From a checkpoint of a small sound classifier: 3.72M parameters, widths [192].
Rows from block 2, named by matrix and row number. Rows with one number belong to one channel. Each number is 500 + 40 x the weight over the matrix's rms, rounded and kept within 0 to 999. All counts start at 0. Numbers have three digits each.
# filt: filter width-5 conv, dilation 4 (model.blocks.2.filt.weight, 192x192x5), inputs 144-159, a 5 kernel for each
# gate: gate width-5 conv, dilation 4 (model.blocks.2.gate.weight, 192x192x5), inputs 144-159, a 5 kernel for each
filt.112:515584475479487510471506516531552507485489557504586493516497527484525501488497425540525515493432488500511552587489500510555579501520478544592514518518438457529522477458517462541469446439520530481476561451505505454410455466453467513433517448
gate.112:510522527542478512543582515506502537555522565462445507509424500543498420579502501507436554495517484469586523544523551471476510516520459472489503464385537473484506463531475475540459469414425475506458440489501436551566552562588517466464510446
filt.113:501503471495502564513463487448553514496539470486493484553510522454494494516559520528515512471430509505534485443468486532559505497512518539496492509511468525515468512397446484453532447494488473513454490469502535515463437456467407452478443540
gate.113:491410509422538537453496504496529454566450479527392533429533479564473523488489554458562483453577481532509519436543405508522466536471510507460517407498471549426561521484509504489555496547450595522507395533452563519521498543501484490516482570
filt.114:492533549464481556541437497532492513401488490476533552474450558517489543530547510482590550481480531537553476489482446485535514514542504550568498477521508478579543521471459544425511472444564526494471532573461485487413471559500472417545486509
gate.114:448522533446539529527486524581494535463496536507561551457540536445442540451561453424543462453417434494452446531559480553478480532495569468536547463534503447499526457421485557483519519437480528434468548543453497504468474541518421463540464478
filt.115:531551438494492555490580561456481467470571481526498390497463469459547535509473439618503495462472545543510520546401524493466467421416459499523397533502518485573445505534575451514496504492589461507536540388539474494448635495510514541480484495
gate.115:450570526501509527516534467493538566537481482449471542492467547491468495442516427528488489545491486533498535614485501513497562466486520510567435499498477417475506542494505409508511470396494511494464498528514482560499507486576518489420513546
filt.116:493489419487510489528505516499526543561611520479481421510544509553532520459494541524464481541469541483463525513519574482498528462520496502528510572497492516508446468544462545487434507472510405467514454454468478501583568571469547494542504455
gate.116:513442490481446430489513432441420511555491512495464497466504474552515550524479538508523523540509482526509474478534507478520559513503471422489539511492574529468516502593493519556553606521471538525538443504508533498568483460490602521501526566
filt.117:525478418489501504466492500462478433499491480537483443539531463522542496523439513514504503498504499492504561488474484477516496500511533563482510503481536559516500507628541491483454516549505502521580484455523517470566526455491612568517500495
gate.117:497498502475508526539488484519387519518524496437442444436507514593530550480541504497528526515551535544455434545533486459520480472481479422497505470460624475473473500532523536482439583480472500489511502515480498556551509547547528511518501475
filt.118:527493488578494438501487497471532474546536542574504519552526534515522461543469502460408524572539504527545529479548593484511511483537500494526509522470456526484473482506528534572474525521488468508574485534585486446489480452530541531546561507
gate.118:527443448438424529501518484589507479538530554549429453473427462496493482509506519481499544460498471482470476483543542493506483488529508484490531519490509553490484490471523524520409505532481465458545469480465394501538523539551459516514530412
filt.119:451474453483469454484525413457490467538470530460504456466476495451464433501504485472445514564466469508482518478514550488394452426455461490469507477465460534455489449525516483577420490505437512492501498467515440450514482503556494534451570427
gate.119:456445500505512484606505508512481616507512550453432538479495521530459477507471492461440458515484443469467521542527540540525517491498533527553515507556516425445460452533441474516461511422475481438468431545504490564567489531532568465489516470
filt.120:526489494524493466482487432556504474496407528556500547536505426438480453449409457483468494430437498494468544491499518500500478467479550518477493520502421487468508464466456466566433434488450530442490429515535423417493466435475448447489560435
gate.120:459558548513470506491473511461480569521539474448501506492458564542564552537542427503488539570520523510553475628496512455472530529489459479576483488470541415489459542521519447446495528415509466548509546506493483558520558541531533502482454501
filt.121:495410527502470501499535513491489512541519493492428519472520483596477463472429563455453512507599476521527568450543544469479426495447466560453515523438533548500460513554494522521442465556449452503532460506514502510559547522541573510518516497
gate.121:524511525553547498447535512501547474541532471483518500521561546512534566517536488453525521523534468564513474508534492439453464578531506495521552475458467508423463537436528449422479473538449503545496559501525547485492541509510424574488450498
filt.122:553491508473490473458584499530531413561519535531506480498482498505534509499455531542481501481539501547512545466479542495538477534516511535465488509473469550503494514507539453576476448566459518502521521470545490437481531478511486531433569500
gate.122:497478556465510513424509445474500480590375473481462538517502469524443445486487499462513500499545454493522470527511440544490524552470522470494492435533512542457593493497536438510524491535403602509492491493505514490541517503498476548460500535
filt.123:457531546463543435457415418512459503485499531490520552479543481465425512454527443433536432527501512551522435515550471558463506516490540432493495427531517460480483449478541567473543557494492536487470522548476537475440423521480471507565507541
gate.123:548570484537524542565489563502520503485559490513446452515487454499544432486398498497465506453506501433481589490487485474522513432453457606517523534474491543531471535539510522478511417467512420506524474462495501486550540496522521490488431479
filt.124:551479472529480581526556474564555430498435463504483453518458495486508448501468508543458541416477486458478549478484532444549489460492511563486523521489436561519528562442509471554460398535469494501507498454552455473491497456529423517467558466
gate.124:462554505551488515453503512530513491538473469442505448527475545516578516547521439525488549529525525533497468560542517436423504536466455508541528488471499491472508539492590473505462512522468528540485555465567506477416527461520461555493513436
filt.125:562487486555537575520495593545505484511568470533450470494515447503512528513462511475465484456536571519514544494566616523539441509521539521503539571522534572533471535483526585518524463500481404519488454505516523523505526466492488500601504528
gate.125:505559483485467564517496517505507493470500434533557475499501434423524518522530442548493491414426491448474456539444486484546550552517521471543469530560456449498443533426492403433512464463510466516447508428451451488451555479497412483440438538
filt.126:520441478586515500496569507486513459586514484493441469568525527527557491517534537519476495514528521464480504461534540505503450485500493485461529521504502572479465522447518463453495487561427488511517478489560544487563557499523461554484488522
gate.126:423517496464465475498531479495432512545497470434521472486514523468532490481581430521509499529468478488499382561505452475458552562491496409577522451469536476454486529480566466488536540448445508539422496457455504489488522514493474553455457511
filt.127:440425510453518486559533527488457507535496462466369510463505506532461493477507539475528414518502455509489514480559462585527529518422528489505573491541528509471518512535475527489591510478441507493469362503492526521571489482488527452483447576
gate.127:544457489484592525468568524566468494546539543554477458471501463554556533469461525530518438507570521535436533530515509570486526554481559533526530480561537544498478430580540494519492524523475513394611549465473520448494530525446562569482497454
filt.128:399412532488554478485499482518552515493490512429425488460491569584494583561572600464546487561559506575513479430547511586510452507519574471430513428521492548511530472476492555492511490560484536478428447519465486567562475561510513510566528519
gate.128:527592544502467511456542549462561552483533486490491472428430550519564572569508425514508488513506521506544511578472519505442462498464414512563476543508464449540530541490517490521519435400524458493515545514468486509435584568532509503544530523
filt.129:571457517482429498441512446493571488536498523550468515459446430543474530547414528465506539428572491554540572476505491456542485531498476541430541501482454531499556546524521509543525439584491555546518458484444423501592524499564535550529520524
gate.129:528544473427483467512485565478496413431487476530483455407460471471535552508466463517567506485466543515514457472477423481512521504502465460468494484522452560539532503454488515452532515523542499496493507478398498503521506545476449522514450524
filt.130:514525521483498498498460437457446510475477500448515477477487516498509543506563479529557501526477538554529410515475474511471505458417445403496416403466517450486496438451506467499520527468521556498441508507498535519452456527497430499481509540
gate.130:481513561477509553534495616572532477463482517481525557415471500490483527518487506483594500449462474480470523510508445524563505519546505575514535476527474495496558486503512558456552450476488512470478516556412503482480427564485464484549449516
filt.131:535521431496456510548490545469507474497560496483454424508485497514547512493474525566527495434494579473499539497476490489575477450474467517538448457448482548548460538472506530465527454494548473518466497483509504548484529550528500491537477554
gate.131:480536546463479577555471475544542503491480534490514509479443522428485544531548459445530541523514530557536463507565495494477483523551524508489527455462465514476537452466549624525479473484473525448507531567484463480485443568533452496574537470
filt.132:512504420533540501509496499435506404480514495509442383512518483473551492456486533537464422508476574475480528437457562570504456431499515502470480552548500606569458515530510533528555474543531461451553476434564554498531520485489526478498508542
gate.132:509420504490508518486456530515466559523483521465511559465566528539485553497523544469562537469519477484485484494539473484545520471467503496525525448479488446463511472421441494390453468458473488481418487553447550558542479524467443491521409470
filt.133:511534491550478481462503443450534502553527470469550475509467540488506457535478480491425535499429473486540532527516571456445493537519459535521533521425466466491442541527503484519475480493435466566496550476532481486492522478539494524491511493
gate.133:520514517558517495459471409465528505481537464540521489602495510488515475514504495461430505479500517472475486460505567470539485514524533441441504535436459502534463549433496545531436478528504467536506504501580477509452486406506454489540551479
filt.134:484504439496530519482524478463515448466482502503555453514555453469507435473511484585449471431473500439467436483416497524495470476455508491499447531548514515506490469442514402539509497530539473475461533410495488509466560435458449520421521507
gate.134:567475523495519437438430447464517483540446566534477533425478440489441540498432522469512507479531476514498568474492497513513484500437462509430470518548452523456540435533488480505487434523459495446559479498460520444525540527525522487493497504
filt.135:471520434557473545476456497463495448545480394476493475589472495500576420530498426530435542485470565412533516523476498468536476446496474545555517534474514523470525589485526462501543488483493481546455487470572509536497504446510487503468486547
gate.135:463545491438424492469484549467538520496497494465521522380398505493478506564492471498563542485507463534552518545471454484483498527425475529518474443507453440536563525478524500471525463476538551526483516520439450452471553522510459513534449511
filt.136:496523458480408502502435515528499509426474509500514458448434514498522512569488487508563571474465530498549477501450424424562536496488445479482443453467500458539505521464435494435462492461561527546500487464429453510484500492558464420500437431
gate.136:488511464497436561442574471529555416524486540527531455479438479457536516541493453565485556454486494494522494493432519479448489507497477502450430480484435551500486472444536406526458468560520526512481530439489417443466555521544410548424534475
filt.137:562508410499429471413512522551490470496441471566472452527417383505521433520396474568498533453518510462501520479413443461550542483491502515480491475520479498505510542557465410496493466515495524498555468417516434463571557512518541494437489469
gate.137:538453507476491498482471412527456460478411567495477520472480418488459488510468548481462524437487427431417506414501490482506471520531556504455494516506539538528553445535448496511381525548504518443505454522473435478532482526518519456519554405
filt.138:495494430507455537481430472461537517488440510445519441480450568513555519567531481588498563480476579541546513520440521501513502462500533554501443495507481468530559470469488482581495455487538554503426516463529461530471480460458453481480558475
gate.138:569467489480556511526535521583457486534549532537471468502585481560494508451442574482466453494516480512410540453531547525503516521521572541457516557541515549482437459569461511509485491535458465451590460502520562456590519496487555491487494478
filt.139:529473551506524519464451395517566539561434530496469550474470467486466480534478478482521523473538518570547504526485434495522464508485530513481458391528467458462563507463498468486482440484491575479491494558496497491490445515478465484486525486
gate.139:514493465487456505412538444464488412502513525541535463489507461462501514522474453508466492528529488534507489487489546492503496525439477476471513546503483550556482443511553521609494514586526500512540549451524470462456548494517462549530554480
filt.140:476530454462538485482478427524462487486466557454522458471529538464523521454562484553540462541477515558413460509431464554481526430443511453507469443540549535544542451467502465516455509491519559412456530473495515505463483504411461518457539454
gate.140:477623521525513552532458519555518518427527498486593565556524510418485457447551411500446500540444529477490459526471550486503546487522478506584500535458453411534459477454485534541515493382571447470438557563555504489415466474478445466554525487
filt.141:547468462480524465486497492502457477504571533502452436485546517573559549471518623543541477498535517524473469444525501542510493525496482468476523516503568557531440434499480539413461539534482442446516449472438501468540533492447489456524414421
gate.141:554559483493442512450499526544573444498544562545536432473460515483521469550521492548481530468443483476494536498437550494553524542479482550493442548510448567586496482470537488541466432553534473477514528401499454475492608528567456517489544481
filt.142:405547497531466525526489457444495579484489472450515508536496551502485438508584432557438512530494501494531423576408530494462532439490504495586453551509520401528494521474514490561517544423582507543443538495560484553518539428507483491481559555
gate.142:492503593489494497518474515505453540511490447455469538470500563619542553508530556483608517552555442512470504510535420468470467501403418471496514425475539466432500519519460467386484551491456510510528517594515566538517444517445522457475400472
filt.143:513511437468531507481435558463497450471593516464488424469516481474517475453527509535494462484464525398441482470462514511496494505541437492489491568528506555548467511494488504439505487520551420517498512443461531525467547551399496509542454482
gate.143:479518471401432450531484518514508543507534558498473476370415505515487569576502498503553558543487503576553487541506485485446532467519456465520481489518499475487488459552545587543464540478546495503539498520415432485564534596541514533560549465
filt.144:523489554495528522503507485537480468485545516508479490468497437481465528449487534451558526432510473509453470456576506458481415552531501484476567518486491517485436488487475576426434491519483444466525509555432452484472493550501475461567444421
gate.144:492486492477556523519497554448524480464510421533541545507583437443431478438495506477533446439458484494506451447477418499501450489473485511501517520567466518512469508451475542455604472525538490516485531523490618494468474457385454466543425605
filt.145:430488489443495589518548546519529489560514481435471484454515489467523571467577474527578500472510474504439435512522444484490485520467504469489507455487521523441514523477590474437508483498421492497412506460432482555475503508498458543472421503
gate.145:514475458477525460506535493560458441519468526529503455477494474473520533530483473502495528470471475550479507511490522488482529517522574498512496531512496575515535479525568489565448483517458507497551511462522496420481546471536508580480580464
filt.146:556474541470493484412480501531505440547524539552421507465517407528511526453436512494546490466512507542461570493583516490578519582544513538481589500479477549451470471547529516444504480538463513508563480537468478485542465490486542535519452457
gate.146:490525503468494504531542513500505459479538545506468417428500506487559537511487495528517474525493527517508528480523508545577583514497492480493518539498508600543509470483502497520503482505500448442454461424443504575575609544543511529487497502
filt.147:498459545583541465506481528536493506487508465549489567550516481498494497496481537458490495526515501488501510412527485474512518543566523536470551501432509532476483538530434514397472509502489466520547424521502520457542490491485535458524414474
gate.147:506514569548520480524530565405526579470577494543562536514509481457470517517473454462481476520492500494533523552532538504487507543575479513546498536501489435525442484547517532459537494443489419544546550553522530503477502486457565516548455517
filt.148:528465448556524482434526440455511453533531474502489452592489502516576507531505515546436514521553535548539507478474578525484470467481529466447485520488466561520450538490546459571525517585496510555520515492661524512553543436552511580487579546
gate.148:510536556514556554557595505543496542512478563506529524456546522492460529528553465499487508493423421521478466547487523501524614604525541475545506526495522485505506445465478451546420498458481492458476500479491507520558542478528477509423518455
filt.149:514492600460493466507508439549476508539441522471429544438488463537450517462466531432546521514517438516465534510581456482481480551460496485458540420495522523425534514588515517478494521492404555480542481553480514478512433503504565482500467476
gate.149:545524463486462558484524547503473440502517478489471444460469497515546504465496473559518521465506484456495515537477501469468435495476445537513495496477503506519466501479542422441459478526502456519458497378448429496502628533557435535473440476
filt.150:498509495510490506581456488536544566469491480545547520531485523458482526573487480468442530511518568557568516508484581506502485416516512507491460559499476471508474508478508567566480491484539497544496527571571499508473443468535471466536577492
gate.150:436502426486463492488503450507492489489529563518509421471474470494565536532505464548490533504533529540513478517437562512457545488504544474511496547531503528551487453483533460563441524522526485445489494381496428459509537512572491549460552464
filt.151:504403494541556517521530508551485463572481490469438502555544501561533502466512615490528485553582535509489508446578516529498476543515571465389545485526523551398499476542517529512497527591440535449516448505554540504559453464479531507523525512
gate.151:512592496503489509460507534528531499553486522516529512514491525490570489488520451592544503515507580532541510524466427498483470480432387508527462456487487502478561517480536399498541484491501535507526578506528543524450528540493493535467503530
filt.152:514427461493507504486532526486527438535517542492447452483496495559479477505460599517467472501593511505538555383522537539539443490519524536434555570535488620492476457519518501518522465637473456445528463453472487500582526506497549549502515496
gate.152:490553546488572529478488518572442486459450515471534536467532523480498555476568467531581489525448454506463423540464458548512549551521539477545473465575590495529610509500512448473539542462503528439443511473470529534455512580456491503465487519
filt.153:501540433495507492534471531476484532427562466485512462456491503467500469446513496545508456526468527502483494509428513533540530493505513459455415480487488446552448525497462534523580518480596416505488511461454535538526570540512518467524483564
gate.153:501519514527516554514545542456485455502535476520456466483497448494548488451443450509473447498541526479523517531523524548491511530470484516509498529509555574533488523542580498501593482507473418495522491470487567560552564478445539575514470583
filt.154:491404474506476484504566447510448485580500494503423489577517471544472486455465521471492504474524466494485479469505525442504466468450457518512579507428542511447481536545493521539532521515431506569544446496584527482524453469496549481468517493
gate.154:515548508511488443488516412516484499506423514525531484490390458469463467542523487527495543516490504558568459532469496483431523480520485459504469459479524476503570501516482462599489555465512565498559532522529412469491449502524524509452608487
filt.155:484459525550488473462529491478469495576462461498446518586476502560520447538493552541455516500530496401518493452444464455499493488484531526529476506471518517446524515503462359468442507538494505526496453467525461515559504447529519462356466451
gate.155:470482512529542542487467533559513547530492522409514548478519517464435518506526471425503515526505491451474483542565502480502487529543547498485502477455497475446509484514556557480469494499454499490437508570491495538502473559541468525554474471
filt.156:534515547531524480551547520552501523518478544550499531512520461525480462491415502484500507531518489510522571529517496523496530504462476562527543486471510493512519446651477511513470500465503517492571470524519530468534472503477630493496499458
gate.156:493479494514506466577505497503392511557530449510411463496488473523528501451507520500525472493471500498447472484530491499482527459474529447503554505546616509455491531561484508483532588472480484487541454505537525511535470487462572484488485520
filt.157:556544529542516557442471544460514423571460502547505529538466454447501486568480452492520538434490484483555501496545474491452460487489459512492490435478461562430575499462576488506494439514439541499520546529520521475463489561513439535477514503
gate.157:472505524435494480539509556475480584460505525504516538454551466450391505437487483440591498498498433517492490499482406499455508511458455481493498442487511431507525436552499525444517516442503518487532535539471548479500498556474521503537448494
filt.158:422512527496464525479542500509481482576514497438484532512494525477478458506582438492487519526493473502549442540513477486441472536448483453538496469492595532440503525467614445468525522474449474505415501468487500563500544516567456565453466549
gate.158:579524526468487539499481479510508517466515455526515488497465477552479509525478542462562548441539516487498539466534471444535525493499442541470535497488496530575518552482429555408457446513491440508536497551480483458540448512494472477546444439
filt.159:482555479475465556496429510510505493457494471525572505504473522425529533508546431499527535508476589525513469563515489463497502467528431487523452480489494502516483499487592576487502501489544494506482578509500483522468539574520472586604528499
gate.159:503491431508533478464465500428599471546564498515469433486566517491565497435519512524484410525476520490474495478480505551533508483506519465473498527563436560499469480445517505486546458547517473475482469472495591489509517460369473512511482545
filt.160:491509485487488524473502466479486483555445565505535529479471493502502485532531456492435504510527465504502440553527538524436489542528536498544486493492569508472552455485541434548419523511444523466486543484483459476495511527524476557470558440
gate.160:507495506569478447491540472466471454538479474517451482545534513543503438538497513501381541499539530486520485467480544459492494477518520530481462509463466515464467515474484478561463511546485474543508455483562508476515517475488483489437534494
filt.161:445403463502409495521507464537558504554457510497495532541437559570497473583523553471458553568568526570566520429533531483461456444474475521450522482482448502444561522480483503553462492576484558515505487533559445418508438457498495476494562461
gate.161:470427491503430444574472557557425461458482510532431523500492495568479534541524571496525555504526542515519452461525482467451482440487452450510491483490561564524505515482435551446462564502522488510531452548488497478537468500456512496546466449
filt.162:542474513463514448499505549483493471498564536623486500486567394459497506443427516494527489451508512518512521452494448467503524549519457475422501472489497558513504506507490483445510518519509492538545434456420528464531534511428514506497427481
gate.162:518489448478492509490515518519505474443507526516489397463458538546607561565493554584490578487546559502467533497496586489558524507555493536491488555511495547586484490497505511541438474524527455482512493421491449468504547518501504526524567432
filt.163:525501448526476492424440430440501415483471471552539477586490467450519429515469470531414504455475538447517494473446547480480430410438446529505504545482468564557482515428545524514510460558515477536509568468565496428409505447460426544533541510
gate.163:562442544496470565491552485477512466517472465517473485443503447506452501510461535448557496489549500520581519418549380494491411527463405507419555415505467524473546511518483540445549479566452552535502450509425550544556521565453500492527432537
filt.164:472531535516526441495492476407556485488474441535510544421479530478463511521493483491492498536466497514563530518508482525492539520502491510495478497496444495506483528520520505503544503504523512565576551572475554453483476450495542554531483566
gate.164:533471556499509409555524427484422488506440509568531586528519503542455468525522552468505525519475477507556425454500438506455498471455471368458456392452522483470528478481393496516512616490509569519532489563529543466534438488451495426472504508
filt.165:474483514445428453493539508425488468463519502507555494434440485504468490506494536511530544461495463513522503493516504483478506484447431517541549494482493540552499517470492529483492485525506490526494533497456473475449524514540481517519479504
gate.165:500486477446369455472471509498562465503519509561468453418414477474518533564480506451497554526501519541583522473569493479503506527499429481478540532531408553475449503480531547489531490561483457528551504489444452504527519503491519524570482511
filt.166:463515516540461426410466446452485534522472489470483539485448512487490448519493448474439531558521519490554508568520522481417457473514513481523484498477531477483523501544588486526494543474485512511515547552528447477467494516545529593538540493
gate.166:496488460508443493526456514500505520503454541472494484490435464431442421492459491462439489497452503448524544491495514513491528425508450540485512573540476481454523472524424455522470466477462446439504455466464436490618548533516524488467533459
filt.167:516529455591587557504505535541544453495585505535510491600579478446541490479503463533461470468463555466459498464495573524538485462553527490468472521460465530506389499463526524489481473506509448511517510503568562510462460473474471482525492472
gate.167:577484517472533530450552490538569458502487580582518554477565411467475525458453519490546455468532516551476551461534459551508478524440524520401539485533384537465485382481510516491499443588485536448557525550502547426504493506488450532523477486
filt.168:531527530505518567571451600513540530371537448503543509519553503451463485420511475478508456470440491464452479475460466481536489485513496525512485527519474493581474514433494550470583470472582463537478518497492559530521492497475440502541450564
gate.168:503559504510507471589576527465515494474475488502499439447463566512530539592498508573530539509451464491551541510448498508509595558488532527547492527488496543535539509507502466534523465473483495499493513437511529544542629568544517528469529534
filt.169:474505574463540519461476498494515565462483524449549580463500532535434531517501528445555484511541449512467480506500461522461460524528528469489486465523496440514564485517500558489550522497542580502464549593453526514426446549556507508555521566
gate.169:514551478520440543430480455511504451532503492520526513535453485457557544531509444524482551472539559492514447511501532460480470482544463452470473483446495515479465530428580499493524501544516522537503592552558485470451507476570423567514527530
filt.170:467416526443510484506550545522517488470510506514512498486534472504451511486498548460554439447460405456408509444491445548470437525436527509456549487594494513500508478489454474403541519563495526452503487490490543501522485446422502469475376517
gate.170:471574452509504481439453501467541504479502515519551483515532492430519486480503367544492459531443512442487468586432460516506569505533519520560430473528480478548512511442565455462526468466572511494415525432446499486420535539459462544486469514
filt.171:452543450437519450534494510487488565505574552518504472455539507486514498462540438539577486527454512504452494592475471536441509494485481456563476461515544457503468460530556511438515571425524485470530555493447546491467504536449531527497430470
gate.171:522463488547503564608576571523453560507587526538469485524475449549499449481474569546459544465474533457518454476447557482481493430493485503490433525464541511576443492490416507521479515494562435496513435489541483462543536490547496439502526513
filt.172:521439492525447441471522471487491484546489449513484503497437505616546481533443568566494552485567491503535580495467497504565544518541546589494482507492479517489491547552461405505497443529508519539540482464504461426517506498536531492427508518
gate.172:501517478493468420552505482512481525543488538520484440457483466477507452530445475525443517512446513493519543530485529484451551449482469493520505519490521543510521501537508472538478520466464461474514474423470453476578523513516562543474537484
filt.173:529492481516541494510510536514430557462514455438446453516521527523520547481497497536540531510472485499487502510426520426532497445486466504507477545469568465563496570570457464514468544471546485534507454481566553509537507504500577480476523491
gate.173:474422527430500552441528431519591537588500557465490527477476509518442508503489520481535494532602477562532544512547472539447416498406522532452479393477449505464528462505544503537505440538462557488491525522500482522494503511575482544484506511
filt.174:506496461495502537497510516490550491482506476488486469481514508525524502498468518566448465433484472467509573505424541539595573496476496553501447561548456510545490516511483453571552433509523470514511475421525553531543607459491532515462511540
gate.174:528446443524464456479497498457467522503515462464465456581491537601511469510436538503481494499524539486509559480472525501543511436511491547488484519473494447466443533511407472473521502512513505547546456476586523481508461426462538465453491529
filt.175:487559424471473508431504498462475452433547479532550473507473442425513501495496433542452494495517542494514461551422547490425485459504492451513415545450524513580439528496602478521494507497573437515494589440510469469379566476525486557516524516
gate.175:508506520438514511491470381512499507508432526552517563468510414461473519461390472469514477472497491610455555478509471478479444420396538528493502439518457456447532471533498488552456459482449555427537487579514505440478427493520535484517563490
filt.176:471469522464443503534515533530519467561519499553495551519497514520474523475506549438572537479532475547518485448598447408503441554475415523457532438435493552433483525452521530441490517570492544535531507559491478511490493551538469471531444471
gate.176:509470550504539470513505572546474557490534531478436523520508476513492506471476517471562451517506520493463507484521471568503499486522511493485469444529506465471483443563443511452528560486523501466524453545495530471507472552477573446529454509
filt.177:465505449529521571515525509539541434547487458547524494553517538510541461485541508548400471493529565487500470472479540516480471446493555500486455536483457543486513528402498477579508457548512473506478510498583521470436528412507409486460557513
gate.177:485492505550440493452484465522495473487508518499520499550473474469547500552462453505458572466472527441497530526506558431475456481565442556541510508461479467471432480523546494492434468492544481524522563552528472501433501515542516521500521446
filt.178:384532501511466525502515516501480530472557518415531465495498535452490519494584450533504529515433467486489404560443541441476563554561512475577474530450570480523448500466501445446427518436496450518428501446490466562478547537522490496458451443
gate.178:576497503543400485423443495536432446528488512573479525504439493606497523618474557523476594492542486446504503484499533448555529506605480547454491556526524538474454488530494495477437512575520461505590515538490427372511490488554524522517515449
filt.179:473457528444514472391471432475563467498422574510498559426532503531462518513495527467544464463493440538456519452512427523509470541503554528483526459520434540498612421467468509515459469549495598441488508546444513462483481571510457470499523452
gate.179:464439457440479495511506433509494493514503569458426424455472475512502521554521526497464493500532516540508497509481543521479526461448510466491481496523505539502503493508523485538501514497478491463488439447495463474580536442568482536466505505
filt.180:501496607538591521528591543536454443567475482494498525513536491519482465494551534453527491531546464494481458494598490521464529567488542448469585473528545586449524497513576539479511556562392517465518502503497513468536482480491503570506464498
gate.180:479447453466509501541508500505472577507524482486458478522516456525480496458477506492518447482573566569518468506493498559450422421456547457477475475501549437499484525528515535495587525464498496502476451475501515515509477447482506476508487545
filt.181:542529496574540516463537565507519443546496478544521453514498462473535487504496451537475510469480509470519495503515533525507486517529487473471506542544446484426448493437474411472511475510440441509497486404479499485490559491470415480428452465
gate.181:501483463462516494549519502488450527458557495513507519506594460467501473473482439507426449480505530502467455554466548503489478479486505446502418538522567482568445485508563519539503570487601461512528521491498551540500553492467507511521518501
filt.182:504522447550533486479513491503495553410561492503543491550573509491481468420472474510424434512492478461428509525389578499525515445490526482520451599516504424577384475491466472495502534457578416486511507449542500517462522393445501476467468496
gate.182:490502455494502467528532558489505564477520429561481452472493434500543504506444487549518485487486521540534538536440491497516568472492497472485414476475478438514478525581471479507557527451550486574561459452487518515550572550468604500478492534
filt.183:545477549482490553475452446443455506524522449464484518485491523513490503527527495442505500526567512525541462512577456496499436511461448475520518454461525521457461493474572553442515503478452481510469531541505543544481485503474451539547456529
gate.183:556511496468461517479439497470562530430541558552525482457480533503510534503496497518499498477488545534544519496475539529559461462523497524498526520511450461548506493423468553527519448490516479493530521521490517523468468573486432464533534513
filt.184:412453422477442453486474475469478554514493534483513487488442497499505466526549501549472536540513559486528445530486549496443496466546535415500471507488541481523499503509547544576497589506561492497485537517496446521458473522555502556541577514
gate.184:540521463495481513549457507438516488465516490507497478500477493496479493500515590532483497526494527461481505391461515514529487439531501480402469521520481510530462492477398544490516529562559471480503473521499492493541479508499477424533498556
filt.185:488392506474517486515511489559499459515458533529437511497510470550524531460489551434525517501558517529447492448578478476503449486463491516460554479494483549447507444509526543498437483535433520435556490566517495425502423513447490491522517420
gate.185:488381549507476502480536502467449494555470491460426533486508504571469538545499558443542519485542470533534500472612464513568464565498483447431566419475543524390498497526512528464510557543394539530476465549502545534550466526483554513531492541
filt.186:484536509516509520541462583488467517510540435475489542488537576498513550488601496464545508519467504485485428499564486467497513516494463475545526521504553523494497542483539572448528540453479475542482523574527568519509509552489496520578444545
gate.186:584571518487515450517539550629453500483468525534496451500455424478531472478445466570515513464461520492489555566432500484511563475459515498540427497497508473558531535553512495554496499450530515475572517468520452479547545506570539530466541459
filt.187:503515439432531512487452539498484485412501532483503464469487512463511524511534447535526480456430468440472453505450480578509461447480447464514458526586509492556484446416491463463486522502553480462462513459447515494437492509403443490509491475
gate.187:457489503474508472541503484427442527524534562490533524485517531484440549481545475460542471491425481542485451534528499545510552493486452453546498450472553494500464438475502512458495589477493520494438491497450498499491449526520477503491475493
filt.188:444548516462507520530492446520508508478517550482522487478531550463519531508542484533536545518473511551477484498456503480526534486485539448488399469437489432498450436442472455512427513463552518500451475485493500558471539531529485461452527443
gate.188:574535460489459568545499553561523441507498487545508479498448479517531470553486522548460507471540576457515532480510539483532506448483502521478500517530475606544533567467510531557535450544523469483520512497515474471508506487564459533531538537
filt.189:498517466548470478538497535505577502527500523537559505466446524467515477540501512540468538491437516539542515430453513462451485403446443480435451497468378509484513484442436457532467459508508514521523501508526445461514491517572450459441531480
gate.189:514469525459470456491473494529526518535473465543468585503449459506454467498450532457514515485532444481511559491536464500466469556503477547462530453502493516467556531553517485473535467502456495505559488553462499463510468544450564497520485499
filt.190:495539418500433496561540484547555477558556531522549433512480496406507458479483450516445542517425543486506538518511545460438488444448394537499504536478459491477424510535527512529484468473478446500508515436455462458483499488511521528500495483
gate.190:520512440511442493438524523526464480532485428460502421510447498507572508538499449534465549530526530515587506553496547483505526522475463503527517538481523468486460593494530444512561510487483453580468481386498472496505566442583504555471502577
filt.191:491474505535496536475490513536440499504574438483519538535479501498446445508570532488466537519535488446503453511533578472472507539537528471467496560445565512485420552494533546518485558522494419545493544535522470493458506501537461471529493476
gate.191:572494514411511527504587504554376502484469546484449490462545470559466503466449536495528513469543434530483492499468457511529493485438462534507549500523560439495509458574492498535512530489498551499539494499500561511511492473465577490480531495